config.toml
model = "image diffusion model"
horizontal_flip = false
objective = "v"
cond_dim = 128
adamw_lr_other_params = 0.003
batch_size = 256
epochs = 10.6
final_lr_fraction = 0.01
adamw_weight_decay_other_params = 0.05
Rows from block 2, named by matrix and row number. Rows with one number belong to one attention dimension. Each number is 500 + 50 x the weight over its row's rms, rounded and kept within 0 to 999. All counts start at 0. Numbers have three digits each. After the name is the row's rms in percent of the matrix's.
# v: attention value (model.blocks.2.attn.v.weight, 192x192), inputs 0-95
# proj: attention output (model.blocks.2.attn.proj.weight, 192x192, transposed), outputs 0-95
v.2 058:553647634495473493543501434539585424513457525525538580540517523447511449450525542544480497499548500488515452549448465533569618506557509536546468577646484486493500519511505509516533563510541422562454499514520433467486429617454498520445424521543481501499514465551431492539508456450607504438
v.3 055:543525437580461538493531477475509569430563518481484548463503487458565531462500524503530508597541513603472444476459468591497417683535529488484457556446459545542517408668510529480479488488528536551485471546514471528527409608492478449492464565482603481529420493576535496430457436526491468363
v.4 060:482400427553504432475482603528543506586465439501525479565492545372508587587509415493467481509565543564490443535476525468501407464509503455470465454530552522478515471409507500499487511547464459530469477621528431457448417552413443552572415482549491503508485450378513441550511556547550523392
v.5 058:505564493606545477508474453498497466499432565513456493588440497549452487438492492472488495492499504454529477484519507485449535475478485470560548418548512467520502542374489472586489417478512519481387536490496510533415509467324422504494469529520501421485464490426582501487499517508558535463
v.6 057:465519648494553516506514507514498434477509576486652532512479539609468529487520541506566529467459453490516466484390495488514510602538508513572558589572526526466500454414494521488463500543589478431498503532514496514401460516524434501508511521620513499521493490530438493498439514433613556480
v.7 057:468516401506517512467426390467480600546542520456490516500456449471583522502497551548584508458487473516503511452501521561482484506462430494526553513488586537567516443469486493560453435538502462547549528487462411614501372578561523489554527578423507492502402502589551496429504572440541542422
v.8 088:492501536493458541472423434581451580526627568464499527456470523405488409463549677551429494521397493405520490445520486503513520438503541513541481571477424457499524449523525517507549461524503480498564482524522483560571537506657571494502560482427556470517483492586521497500466529391488465535
v.9 060:524440636489346474487520553522493542521457483489465535540496570464457470468458466510485483598545538581504438496549545540466369604534452535420482406552573492461502444522500512496440471519508512576428519535524504490480431530532465530545467480491383471505422471442521489549548546546521431522
v.10 054:569502650482486493518509427384585436375524544537558397555530522466428431495506551461532494478499505532545534534436524514444579458510423448529466487496591481501531537530440481411534521478481607506529500502512478450505410520496432505492499531423482538499549525510520492551524548513568413524
v.11 088:542563539515467460471658645523479522318466512505416538551476541526453488434543454461439450406465476487492472469446458564497503421494441577568471459565621434504436496436506488480519502510556499527498471537487536460579452469459507540527493519566409580462547541440472527447504434430411513571
v.12 066:471502468553518467516363415498479454633520488534541567471460573450558489490532590523530527501476516496548477484665532456475581513465506511414501556493529517489519533560538530511564485511520510440466573408490542528617623537390471451532576478438506415502532525518555483508556475529493518498
v.13 055:515486444413521526454400424511538435521510500527621457522487546559622403562569452485516562608450528429470488475423538505507601473524469470502479557518472507444483527534507478456515505535496482446449528467484547490460403464339430514487543464457541525479530515534541481529487488475509498430
v.14 071:523521455496438430550524544519455505492398482535447517498567532558406592518542462508473497455534503534543558531560505484474444508519536531483446444438462537468489507435499524536484538498515477471512529485468493497459530477327458509488521452544463528463565467414490495499466443526521500553
v.15 052:532525510563597548543441465566498577490532467522465405548544535478540515436489456534505528532429462444505578534456492495557603399503396553591561510464486537540516554482493492479519559475605498592544508466564514555394533511466547472495469408590523504509528500497485527512436528432507531496
v.16 068:448521620433540500486460488477461489502461491441578517457485526560505415474551400476536528492447479524481464499430549414535581523489496522662553562598430401484493467539505510475475462532526438424415498468420512541476541540467529479492484519340543420513513522586468536409496547468424546507
v.17 085:536533478552476536539459483424507518587487461557491507499531489591523580487413422440531467569552563535468507505467517437493387555504557514295444436459559540489494502467509528477500527464440483541400515490467532388513513491495450511445483443617487546441494457419548493515608458592590472411
v.18 193:480489475479452484450431575506550471644476488512599600565437521488505521500527364452505494465472452493536601493587525428494518469472572516380583422467436540515494540485484487539507481528589444470539467459441488533508488523534553497500513431496499468482479533534482545503424500462406510534
v.19 055:490517414324480558453551537395456461476587508466510496507531479628556510511508443467588440607476482497538455550530486447439485543493459426511581435446439489498503512572492508405541537479465493470531473447518554542485581475554488510460508506452461466497487482548495540499583472544459506596
v.20 055:470494516488506515449487555547463472498451497512591569421452492413485533483452447502474550492434494615496491483508579476503347506571492541450508420552443499391475451525542501434492461476485557508555501502539466486406545429465513477400480503471465539483491429484466482539498508535518528488
v.21 059:444561432457560537453457494493508547585541483525466511465482496526470440493480464420583506470518492418535555501434446587609416561488518459537456500660483489484502423547514471591453500497449471472430444495526498489486627478512531481465505504614500489496492572593516530454445452544437516567
v.22 054:536472693460465461483436514557511582562398472446500475476503443619430511538533360494507568472460506500538534525562497627417448527555560521536451484501577471524498416511496481583450457514479494475513496555422394528515507466498556549523553540459504556474537524537524510461498567496536510540
v.23 067:491536571513437453560449475458508419606572520526526519473482458504448449551506636486504460492558523460450462482368475371518590432521566479479417590475569476516511491545496489414543547476437546570511511502525418438673632553563490462484520469404541557525575483607459494514523430539490469569
v.24 061:383495296447518518463461425565513566501500559473534504447539489496454478431508532487506467509458492409509507516534562421514585500484534524516568612473418480525522481510495509506507430489532469420432558496550464568456504571505531489522493506512486393526526548651537500502506585484471481449
v.25 100:485479453522520544526572577472505462566444384504530535472538505529554562601439366509523507537582544565519527551606539457450337579514548549416461417510454557548472513550503520460472517477438465528471519460429418476511488543481492519486447471575512496470508524424503473507601468619561546499
v.26 068:540532461511493472466549486507523516491564551478515472489520456377561494521536599520511492554475472483470443431548458486518571555457538464666546593403450457499516463548470467456509427468517457479505492562529475529496501593477470482549477530452535510513463515514496498465480516465552459521
v.27 085:533530472519547456494536416462554433424458526546492538580490568520545526550508482533559548481411478511490461510570418511526613488485414498567559507475526498445516510418508513505526599488563504547535492569578613453441437500478530501499471452505470497526551513443454486484466458456522495507
v.28 105:549553505511492510444412428487492502506501600559545454507534491499539456528470606459503501512471511423542493521396425497564583535508500435514444567432504471448433545505489518438567519491486469465603457562490489382545514471455484567514562513558563592487619523481500477470600491497499455447
v.29 053:449515416612335531526530525485414562467440498509508575561467470422359446455532582505525474528596498510548584503563517497475503550542523530451381583426537515495492479509509501548474522479448450511475555529558529501460528565470443519498548537483456477504521474458479533504440520481503551476
v.30 053:489432554456512553523570551517491458473573514517521403503474517469605419602541403440514508491414495450472499519578528440526619469513495402532508512469501466452491523591463483485524514531490568484474504501474561467491528605552446497520561408483593490514522505612463467558563600519431503523
v.31 319:530524513559504497438397492532535450589534516504546543521463504530503427471544500631543524567469491450613508596540515529475478537496473499435537576499520470516394509474486500571474465520545444522458607494503514506590460549539450375507475519473511495496431499531402517502417503474618468382
v.32 131:393454443475532568460626562482516455462518487528507539410504482433510517551454416510488507360551499584537504551362492294502574567511549473571504512496417527455472554495504502482574527473500512505452497461438512402425561442495475445452531406641541494504630468483467521559498493509523529458
v.33 081:478431498536512540552518562449500494526444378500603427564541581549496569577453396484416453504495475599497501571620515383478524459490501472506514443450495544533469552597513521392524511556434529502486473445464495573440443544453469497526501483451512394497505478472467518458573494556467529521
v.34 135:539496430475594570545472408437474582634517449495524465499504509512534620566381454521495479541529493620516480582676453529456474451504455506461514434517488541483483445534507514475499540504423562482489542517517547510472469517489537473496458523580518418522491488460494489482596519634483534468
v.35 209:543562473477568462469369469563543482497581547536475518501471502521561471464570496417509563550420485373508493428472504515500477504478479442486480454517513436489493530487487459460488436526594480502583430575512524460569442537565591581517531520432526547481454507525518553536457536417389458621
v.36 070:466406447454498544450569499476527558441517501462500493461510484562515494509433428522440459600559503556510444489597526579479428519464465542486450443509512519526514420425487514554451498501398420549529483574547481570499411470505487470521505544491473463526368459529481480503494507629485505497
v.37 106:527569552510511417537497546518534414392553531523364496526477515502539457528536469510530473460502489465487475461471526526460474442492413441425500375529525459544595483424510492501427499517518517534440540533605599451579434451584455448498466490492495445486411488498519542505412578472465529526
v.38 127:518530541584561506585561588482496465437450459489446482532469521508531481525476403519493506512509534505413478418320536486485411554472508463546526544557488500542600451502489480560413505458509424502483528541480467535460451561530438472543439498504515500504381481583494544473420578524559528548
v.39 058:621470373494547503405513502480469576453539471481490530425513425504423478503542465483462496488506529460459459529525453434532551476533481429602468492471544424405511523498457477508541513466486474404444509556458522479428473496524424500556477479502556437517519488553530497571437567446559520483
v.40 050:544474603646473466469500470531482414370418527573508577643554505492459505561443447515526493426504535450460475494413532471499552531516440569439517552555570436477476518539452555496497502510526521438589515592511519486408468477506509498468522481535494599485588501520443473587390516530496489494
v.41 056:537533529470496422505537596527497462404438448502418536459505445504477562483547498532490526396460484414513494515540518492472497503540539504508471517418465491536474521434478429551366542519551600458440509468454439460532446456325511488461504435554482614505502535444530511469495518481476553502
v.42 047:520396569468480490515568530438497513479514546512419442478568490527534461526476517448567555468454482525478452487473521565473513572477525588434450547542545535649519479568486508519531540506552549586447528391392499554433601504640457514518481582394518527531494563537523512503497525454494445477
v.43 066:557618472516461559484558357556464502432595533507569511544482454456536493428543538527513506550450478426483492529453461574476584477486515466623497565508538433446506442496494482561496528522551446421519511580497604504578539520627607492456415546514480437519494454353489484479485544487440484498
v.44 178:505477510562459572576405487505522547772509488503552577461456480449491567559499538602530499518528488534431507472592490418437488500502569565299529555532486544521615496544483518499503494505464525506491611448498440495531585549506464414503497507545503446500529479456506482473505489551588555433
v.45 052:455479494491477500545362491510524489440453507482479440447499530471392460480452594496445418528561486415500427425533544453470467558458545558540545462479446455526496479551530514573407447522489485467546546453506483576455466555611461513516560561418447537484433469625502531488446481536506464573
v.46 075:437483448495462535533512668478510334524589475499517471419474536449600431547549526497480491488535522466538493500438557388537659475486562510486471536506488467495522529606494482444573485531460466512516512439452358542484606539486493468478523470365555469490567505548505501530490509520472550501
v.47 062:497500453484532539538338634447484558537547630440503582408511479441565462464507589497507453551485532454504499448527520488495432514525503538531544512597422427500502490619493464476478458480511578509438488542533393489613547563584522496497560516390535487506497465668534529438533616494453441486
v.48 052:483582537466571494462499393514509457584572399507484507424420468487453491570494508514552440485445525503562514573477443469490515569530494479509459481512578551498506504515506483519553551422449467456429445487473458468486498507507478481453573506525612446453558552469514525451536388483485511504
v.49 062:506591541478476434460517491539519558529533518552493560522517419514458445482532565530550464518618495435503519436514465581452455422484513550477445572480603429542522441399481505575490481524534427509471472474469394479531476446612431535535470551558433546483478534525525511485507460467571526519
v.50 051:559502521528498564495617475563521451434569487480508467476435431568488555531507477506464473505458485477445449504390459406559580572529524446514500563590547531542511537632505512531597529510577433545450492612413429508566549549539460465549501441511567470470567473414453507556488440546520510509
v.51 059:520524422556575502478559514520507497493445512475549456529529504591529521539447353515542541431459483543517516594542485571463483564542591478522581510513427590554514539495485508516558526457542357470456457556454552511475468489473514525470509453600607470495524548394500480557469546500539552529
v.52 054:496559567556490542499561599521575485550408492521484586473480452527321515483512654535623506483481504549514533513415457499491465467547499593428454535421543505512505539393535497518539517440514464575545538490564459499566463496499530527477511435549488509485527481601493497479561476504503483477
v.53 082:456441507488499466464369564526523443630494508509519478512454445438573426479556415461481540435481527462541575491367586437523544471454488430517523460491534469541462524532448469570476438530576477462471470442445455515506470506536536544549551410463506477455525589575512522551484532447447544543
v.54 059:627532450497380457492493502513497563507438519470469525531479492507397525493480540516464511511472501556480532516612500537511422486548543531518471451454556533511511451535502519490484524504450509392526499509549597487484471485433550510488522500621438460480430494426492496530434421500530488469
v.55 064:502537610452522499545586612518508407458546495523460467458483459460434512526507567449448412482537496515493524499319538461521502538502565444475476587503496478471491564597475489399566555454461583590509514492548523451477614515468481452494561456538602502492609505600475539571448484493449559566
v.56 072:471418594518426555476434556519491547598479522455473530491475481507469429543511626494530449539532506460518507465481487531554521539499504554490473633494545484499493487532532483502449492496498527427552493445528399516629522506567512523485555595428519423489517508626496524413539480506436458485
v.57 051:445575431470472413527589427553427395511419481509472522476585574496484480572487547549516487470448522450538437524467451441503514520538607434443454515600522561493511435484497490495488533468512596526492483560500499492495614485431442507466537457491547485508534552491530550488446444493452522500
v.58 072:494484494455501533488336510461463559634445545497514413543501489596469504520470392478466489587601513489501574448660500603538471538488472552488510481546494535503508457472496492586401428559542494392447506475521455593468425469475502550486509586458376512470368508536535503494499542514501449485
v.59 066:568407539592424523510501607498513574466528522455449489467464479509511469429479484433486506556517468520493494486568491421521470548467595496465498456584463485512510552554511471453515501546442572409491480491452467441520666433582450513487468444466523518495479484495516537416578542542478495570
v.60 062:507444515464512548527528616514499556558594532579482529513482557534446526434486498516457452492478472530458488540572446447545483523501480417534535540621317439455495543471475429479626490464537531446517483536579562461442596499580490450514570472468521437533586497589486511549538512401370560621
v.61 059:546503650465398468502415403458484469460587538490631460510485453546439458469491559561538488517563470345455486552531519555567673458494498442528523422516458455446522501490485467568480487538442581523557473522496552481447475494661514511456473508463419498517479458514512530537471538516534456546
v.62 134:550538491559500474482560528489506504369423510501531414530499502534489573519408452472503447476513495600481505532502488520495558492535452425526473431563601561516512480439504529491496558520510458520455503588484563437434367453394458479491489483639509540493488488361504452447473496557517483460
v.63 071:512433494491557448505540446456463464513455464505522461590550460467476580533420487519529508510506500539476537527578447614496474462536413458416506442517499535477492483361542551558531524505524443515501506488547598489367482434468524483486492475566471435516483472418504536537425539570507504504
v.64 189:532607535490496503485415520509484430609579498506494525474505543540563425519552481439518522545464527506495463456645468446476424496491513443393505450491493423464509557584486475414522499473534509491525435530501503404590555579506533584510502480424552523517531544570529512545534505440446489567
v.65 075:390476537535536352463467409498491467586521476471466475513451515507577478495610510446532549467585494489501468533520489566493434437503555585511578486517470449509474535412476529553513501544501513579538510523468467603463516467364510484532498535336522491473534446524515492529457462433476491459
v.66 189:592587501482571464512448369504523547527433508519492445586507556501437576548437571520507483457494494487479471507479451543476488501542399490466426441504630540481500503471517500538542564497530508488528522609518621389526507429445541503466547491721495546505517445361508462495458475528502495479
v.67 085:542632550543500419541477468507479407429461503532593481572515529542472388511544459487494513510488485450480512544423494535474548552518498443412527409431510443485498535461494480506476522481606479530415507483485530424517487431492445523524512481570553540498536506453486563559411491455537491467
v.68 080:597473541453460519477556477445523502475511516549528475541449548523440549550410561521491503460542505541485481491609524551569571520528477369479477396465692521485505469511492498439570510501495493450489513572493464376501399439438467483458490458691576521476494483519480453479446489575436462491
v.69 082:480557515575490432531437355507499498403397516494513478508520437549434541422493469499469481492513504493489439519453410551472448480505535582614527523480476462523517488425510500582437552500538510605539498455512478583456405454433502523539520575459466502536383519454508504470453504502536542500
proj.2 080:499478464520512491405534521536486470523570481593503454483471556516524476533459544492492558514429490578543499598465478475464438490522514596484543610497523545462509469473563423516552535530474503736518561507502621517566458546538564494470464486504521541575494482477501524418526562513476553471
proj.3 071:517468562537429465373558451553519575510435458416556480507518496506469503514473501504489495542477538481413460622561465514478573499382454439505500473533490441511475530517610599493483462511551462312513561571572585474556638468515486515500459558449509590486473531497510524566432563453551400553
proj.4 077:500488511458592484477466583419572526466541550579454557526492478478542506472516511506573524480510492499517555574635541474434577456447528451515531473470479554673510536481498482490475473468532546443483513535635661487520569384504434440482529508441508465510491461540476516443446446520571581509
proj.5 080:526443479364470492481523501495470474472506509473458496500380468527506492478491466480578499504475464466467558568483481458464510505464491525471452541533508476426490500475497467527472552539421495610563455512458700551489431396520534479567515520464536474467493519471434466499427470519513521500
proj.6 091:496553460503508500418572483486558498548520523539516452496474500535556500470456491505472528523388444549496568676468453471518523479500509479475573557521496510453490476518532525536509519537451446730449580490519761488503457552502519494519492499475479495513508476508436447511486530491478487485
proj.7 087:520455498463408551402512450507516475520484444355526442520546544479507466490477473489382414526532494502405383665507473495499580470355400459519457454512500490413543444491525569434441494501490521496473559514448623485476496555525528510499544537515445497509492445477379529646442556484526462490
proj.8 098:483476553471512499470588424504490482583444487453562522466517548470464510422477466502382480499513493541490496658442487507551555535461479555518492489482504510346498485478518546538484542504474509569494568496423564498494413532479491521476464533493526426479505509544491491638510483483506520478
proj.9 074:507526553484515503615478573455461546447431574538536550503539522490492534553534528530565495460493539454467561451574501509488589489463509468493523399479501490578478529501462592495456489468499547387505457509647515485429507437504432485539495506434434510455480526500599544496515425519559499542
proj.10 078:528489448455422485452562544540566527495459500496470512523570508526407477513485590484630486511622343468446560516429446510542464524477515462524513569542462507417474542510524433496531498586445559647448465551523569495486497538483507525540475543459462455483506477546516538545481502488478453480
proj.11 121:471515497379494478467519548522551485474503536517476441515485508492502501504449512498577458529532495524496527519435479483479474517511475514512516545503496498459492514504494450497537505582343507741513471526478679509505471493522562503529463480459507528492492448490494504496507489497438513493
proj.12 092:488493530554548515520457462469421459551541521592501511467513497505501497558541459502380571469482543578565522480590512505522523476505480493517483465507504511534505481464465533490483510399598492327485535455487342466504496474452443475478534518502550451492498574522503490527507481514569520466
proj.13 080:463460483428448525364515512397488462530504508521547488529498518507619505490503502449503473522532446529489474590420463479499487477506519543532447530511472518411476450495508544505519502529438568680509450533474706471479509572517492493463472439535508417363498443517397509509489560469457526491
proj.14 076:500584536427519468489448501528461493436532494511442503502491502499440490390420496513605548502489428493579678413497473474443496521479556457492502511496447494579490516494412471529517509516413456591445468505544567487518424437520414456440453498402541497521507530511521511452482421490513507501
proj.15 070:535430401494513527491498397537453458512584453515514484509375549497547480447502519500461499481395477542509495546497475463537444495547471509542432592478446488423541446494560444534520572490521506630552464439411584493523436575511598494554527445569491547546508505488432474497467513482453489491
proj.16 088:481475501581487550583480473584469432494468470381564478491446502535493502542515505474439445490521563466501383377432531513466387545498485529472393553456488454412503446519465531518494485476509501444539441475308285504516444468532542547492542514623460554466503486502458503519544537528433468476
proj.17 095:516501481489583468411442569434523533504577490619480515507493485496577495498534464512531568476537485550511535516654539487502528412483516468467534458481496547627489537491520480510501514445580547346500512550664559493518560481501477438492510479449511485541494509495535477413495454497549502506
proj.18 122:505475512392498485515513496511484506545463487486508479507466498495508500511496512498485472493484495355513511415514492480518587436516530514513476276495497517490501495498522509503458494493455503642459405493563637505514460481510551461501455500550512506499496480508469494474504482510468506505
proj.19 062:435477450530476516569487498515476519431395489392572529501509522549497489581503473480588434519500564372452534353429444522434438542498544486471423491467515508431507507525449443458482477507495469431443447492480356498507488450494524528463543435476460539475505464445573529490539472507455460490
proj.20 073:452605492483567525592485525548472523478493514570469503474517424457554476502498428511533512484407427496522657433538539467535605478505595480456571416420500486565518514504372490517497507492454468551478448514577552485498422517541400471566469522473427443474495599457564509479546392488531587512
proj.21 064:513432480521500480549490406520517523531492509387540454506501507496440468491507437502367496487578540469432390446471523508494560503583496480506420348509510489432442506520555609526481548504526443449425457523502479439548506485470493524468474484578534472458523415487518471438544589486473493548
proj.22 094:484472507470469462466470513447494490509546526458508446496460525508531484544505503482452459524422452538442478656482509484478532454476477530476509496535525539483490525509513549523485511508446498716502521555523765485530544522555553483537553485486480432491493462522419509487438526496464492537
proj.23 076:465477494494503492402540496446556501581516479583544545479496486528430500446493523492411530503588357620557397561547481538570522486541488553592520497563507494476440527514484472510543488497550471388533545536526365495452538553431506495463429518517534412505509510522548500466575481469501543492
proj.24 075:464418516514475535511514447540481455586436476411635504485502509575509508520540451503424420498510516474476414581451448514510531511433485574592442458493529487404489468511536555473469488468555422488501467456400533507512459523485510501500518451554514488404503500492382519555501506497523426456
proj.25 099:491463527471565434509389538487539514431536527497482492540483478488491495460514516517550457486539503506494518435594453480485521434500500444541464445512521541703532523496523500444493479463520536445485464562577526494525551470508511460459545469484563555578482492528519533369505427484493487518
proj.26 089:492477520535510527493592466459476503524459453420601497474454507503486509428495469494454468528543486454509387648433472520523465539437457469538452590539500468392529474479554510502483526527544443437548583507380592470505540505464527520478515493488495538524493454523403499546437561496522481472
proj.27 095:506508470583547549460531500549470497492578486588392501475489493488420520497469460485551598520465427505569567465521581495482419539588468488512557638489494499531528501532473399501568489528500554555490541472471479471518543569494487506501507518481503522496510567524478485472482541499521580496
proj.28 141:516516479433478466418519511472518492539594544587525440490488478495535501485487491509484516510507433684511505714507476469505482424541496492513550606502506507507510538482527516500547496515423512689488552523557739492523532516517547470523481490468491498526482472509494475484521490489456487481
proj.29 055:462508581555477470338493533519472505524538434595550490457480533497479465404507427490470510463300480610508549552575424495548487500487403495453453543505479526579512450476530540495518532492512405460473535472511556541463606462513478490417465524490480568575471472556465535426500475445579465514
proj.30 077:521541513449485535531523441460500458504461550473603479474437527549620519479498567499547444570568514450496480490382458469472435497560535604515434543491516500453527465508517514456508490521416527702516361551410638526474450485522545509509491506572459537476491475554462508471469504503411417451
proj.31 082:499504501541523511551479493526498498557419495487505506495512504493462500507486502500475486496491530594473512340459507504502607581483502514509485402503501499504500505515513479491524495492504503427495456494503335510503489492486478572495427502524506502513505506505569512502492502498506508488
proj.32 118:482526449613505496481466476568471481457535502508446480490482483516440484486493525488517566498527529584550553362479525498510341516533540523492497631496492497526494492514515499523569497485476504467468458502439279480497431518505495533544476498562488564507510503487596494457567463493406438504
proj.33 111:517478492590537506582388449526450439423573522479485510512485494512530502494531504503455491481540540541545493350553494497475388483532493466549412558460496529593550471502476511490492475422531473369476460463378279512505512466499541504483612508571499625524493498493491536492506508489454463513
proj.34 144:510482515620526523578424489510460490455576506506485515495507496506508497484560467504402548481487514587521454441591503511496454471558515496501470527504500526586521520494482503480495493406602493301506536490497261479517583493505497507469584500550497558520504521506563502511528503491492489528
proj.35 138:510501479359493496454578529462502531550476505525535485502480495499515494493500494505524482514506466457484470604523495476489609404524488504496508366499506485476500497487510498496485507534433505668521467504587789496520475497513532455524432483486485463532492486503451501502491498496497527497
proj.36 081:497496513513494518540497510433488555433423527315592498534545540540561509564497493462503411424499500369416486546501472513491545489427466435502434433540507483548450534492564602533455437516518434415448542520537499496474640495498492515428526546502503577438491476518488529566509486520503462509
proj.37 121:507510504464496536527564512508485564504353437454482555500512514496447517510498517491608506495512527303467528323485507525494568550475525508485489344526476491494473472525498490500468487535560508346506426473551383524505472458476419518489439530481495456481513549502532513488496495519570521499
proj.38 114:497470532564534528465534507476478544498426465432518560483492499497491486522506490505553511482491558305489493461508507509493512563461509493474484455491502469487497486503507523510463480504649517265520514481503418494518502482476438511500511547504520439505514510508462524479447526507572483505
proj.39 070:522552433558494522451568471575459483511464461450599528454461598561462514459519519520535498537459486398512430552408439481495460542497498536536440575504514513462530520534517554472500526562500516600513420526409615491480474512487502516515463487550521565516497507521474522448469592513482411470
proj.40 081:480571458443494434460526510479522501514554528612484541475490438514504522497487488522556523517485424560547575598491385463490488486528578554508554584530459539555514498491544463506529492547437546716510502457569731460503515498477530472507475481450500479490502476577471518455474522481446570504
proj.41 064:456539505494573520491492527559567499476525599513432569479394568487582514501488530515623544500481562458553519405379550510427439572563512559436517590470548457474522457497544420462526483539490502493578432502475552517486485520503455486534476468465569476477512488547512500442400566522524458499
proj.42 060:473523493542467499452495445454469472557504525522535440484519506446538505596516478508364481556434525541399518620479492531497555484442447442450517485477489521493458547498471616606485487464479471559501546489451600531515582526479506538465555490557476441500495500464429448588464646457475536486
proj.43 078:509449517594460513536568563543517527484499486469529519474501527564419504508495511518518517505504614478510391531467514513515383543602452537501572638519532535474498452496494462533531498532537494457532596568450450472538614476479565539475539500497530611504505406438553457471511557512457492489
proj.44 141:493491501610525537515492469523468508529473451486494547495507508486463507524545514506464564497494543426516492399530517532490510505505506490494515436491503493493511476506509509494461486428632486269506507492523271496507506484485440496503522504529505489502507515494546506515487518519537485506
proj.45 075:493458496467460562490516485506524498509444466357562530535522534507503476512526496492428469424503556504469506513507484526455512521390520499458418448492537438434524500482464545516438509464540577333456517488416335486522415408506433527531511539520487449447496518558476491645495444502517572503
proj.46 079:530427520474477463500482469445534441527481571535634429491469439524453501521522444495465460456628546560592453501473498474477431475577555507619465539518531551462529436431496497489510492443517574505511465495384451511412390443471484481511527453571448446394495461506428480518512479516457416443
proj.47 084:522533508462501474521534502392473531552443467502629519493465481484593496499529490484375475551478469572495490637519495523502581476374464529478502441535479494433481506476436579507452500443562490438522556523583494484461526483526452499476500487470430407482491501501516530554522410517510469469
proj.48 076:475478511592550496433456489513506502496561394479566463529483500486358467371507531494494517462595523511564380381570508520516426480564491428592450515457492503518545542504545525488535534466586540383430476464479393438578550476464533496407500458555465552572513464509502420486502494492478492521
proj.49 091:469482492402470471392565535440546536563468493478538481513463528502444500495485485512504473496487465463407440661461425485534596496532488510467519399525522525463497513521593533511486538568464522637502534509566756493494505501514517500531450502448519405493501412523483433514500527477525465506
proj.50 066:456489495603564513477529450542538490487554431489539560464440554535498480452463605490511545472548510452588507507502479500524383497570540443443486639508511448507526505472582405492545497504523451511506562465408464485557495515476574494566527497513489588603515439495534485489449549517439518458
proj.51 072:472514524502574503531466432559525496460523383439461539496415428466512512373464471504569491553359555447501510440482466481486478499539517475430506517412510439604557460500549434489513531508484433640464458537517576479549494568492554482529508471515445595603513525445522564401457485471429467506
proj.52 070:496496520490611467407495437486468506531554442612519523463570520441475503386487447488405540504383431596537534598560469483523547449535500440513571460508492478548529521471486501535510549467509464594496597494571594518462406602533514472511478484476519420576500538520574473468538443456501540481
proj.53 121:505498493360510504489493511440527470545482492468520471506455499516546503498486546491514433514496466435474483510475500463482569444499461520497483374477481509471506480492521522496479499518404545738511415480501744522496400506520532470530478484527500437520495500495410480463476467508475500498
proj.54 075:514573475553428508463501548515499549484484486501389472503552572479496477532467539497544584499416475456488582457472457519446561522471488473447583438528472569543500495529532486526493481517515427469447576462661485446561571552494469500471440535446483522524502509454606493498484550519552436559
proj.55 082:481549465545519518494512421565502505509492462513531573496462479493425503410499491510513549513549448521572455370490492518476447528512555537555472544510500480523509482522469456495538476501539509394490449524474282463480400524455461506552440496528480510501523535504591522479529468515472470524
proj.56 082:550475506476485469527499495446432476603517571464535433496464519564515482490516423517296448487505456623444403709473493504521575467448480510511524435452558544406511465476492515512475513465527501575535600485497511532532495584513546518477508490525496422519497435487467446531510515505493454499
proj.57 061:496576477468484504408501462555588502528506487592425483482477527346442557419451483495540582473461520535545476429438567491547527550533400519476544483459482419481521502466632469483541542515509505534473485486552522479477492581474409485500402489473456439439522575538563500477506568473508474482
proj.58 100:512470528408507481497467490415504494521509543454531455510498534521536486528544433493400425469460450484409495640546547486529635429449492462520480373506518484483504509492499588510423531475475524599476516444542679521496558522498536479473544509518471438464483478503410466583479557510503579495
proj.59 076:469473450429488532578515526488493561503391472414510533495462474521514456556541539504565447439615522408442531413481480521463556488480519545527500350557515485463432514516478485495461482524517479376504420532578413534518478562497519516541482464513489481517503491396560519553549474508474504498
proj.60 078:467558438541608522613521438499505495515485520530485488459445486496450538465502489509466556531464520539573584399486551506499481522650491548554484479427530500482448519522416524512517495482509414556489444514493397430465429553464482503522460479523477488447513635518608479396590407511450543515
proj.61 065:461506480460325520465556547466515547530443554509482618492470465538539479554571523465588488485441365477456482499428463526489510487464490564447531488560497477416418547541519414463493539538483510547451461524594462503473476503456537523414512462506501467415511509524534535637509534499507533463
proj.62 097:500499486543516497430485533480530517448635541587469504497460505491527495487516476515541568511489433521536514659569526483494384457505524485508532662507519503506506543498481483467536493498522502560469577502567697473531604493537540463503582496460481523485490469510461480479473486495477494517
proj.63 091:477526486573548475580463496548479528440555483495421546465460455520431498486518454508488576470462496511531613462586525491488503518520538474454504537515501457575507512493415478505499531482571429328482488502515396506492582471494444498483528502465511542518506569456535513512475472482557605527
proj.64 107:480515503439491506526457468531512515602483530539493472501500533499504491498595481488589495521474541633482474502549504505486570240494485519488457539466499491498484530516539541501510516401495520578492501501614634480489451510496429383526484528412490562457506517501544507507570509497515501509
proj.65 108:457556479449463498494464415493481435452465560450477537484531487517434514532539491486471364516473442411433460524557479474492598452490482497540495424513498533422487537520519473484451504507397549408478521504418404487521379507475566495512537503581478414523502444491457458491425530507463476500
proj.66 161:488431498487561498473657559480492519587446550633566533495510517508488487511439504485490567500501525614484444589497486499487628387547503492512541440491494506516507462505531541502501491508531514524481472499660646511506509501529511505539394514402492577527504532500529483520497520496500519522
proj.67 111:513515479426499486526518511532494516574426552601483517510498524509516488472681536505648363508476500529503418492523541521496514301556488511442511457499518489529524534503461598498481522453461534592527439487633521447495495497492446462507443480376526515490515498486511525589560482485471512484
proj.68 111:550427487502513522463613622467526544555495558627515496509534489528526472480444526471556607496521531521540504552447467511426548449550495469520587472485514496560503424481596523509531525548574480508475493522627543522532530510478532517536428528434439568626492512491584489550501483521485537497
proj.69 115:450502480467534491638538523513486493441414496399503512483484480470416523500495481513323395505534494414440481521450515517510523669520519509491422384523492532460496573487419464508447473478415480496525524499442581486489594481555480515544501493595525449421503506481438514470459526504470484515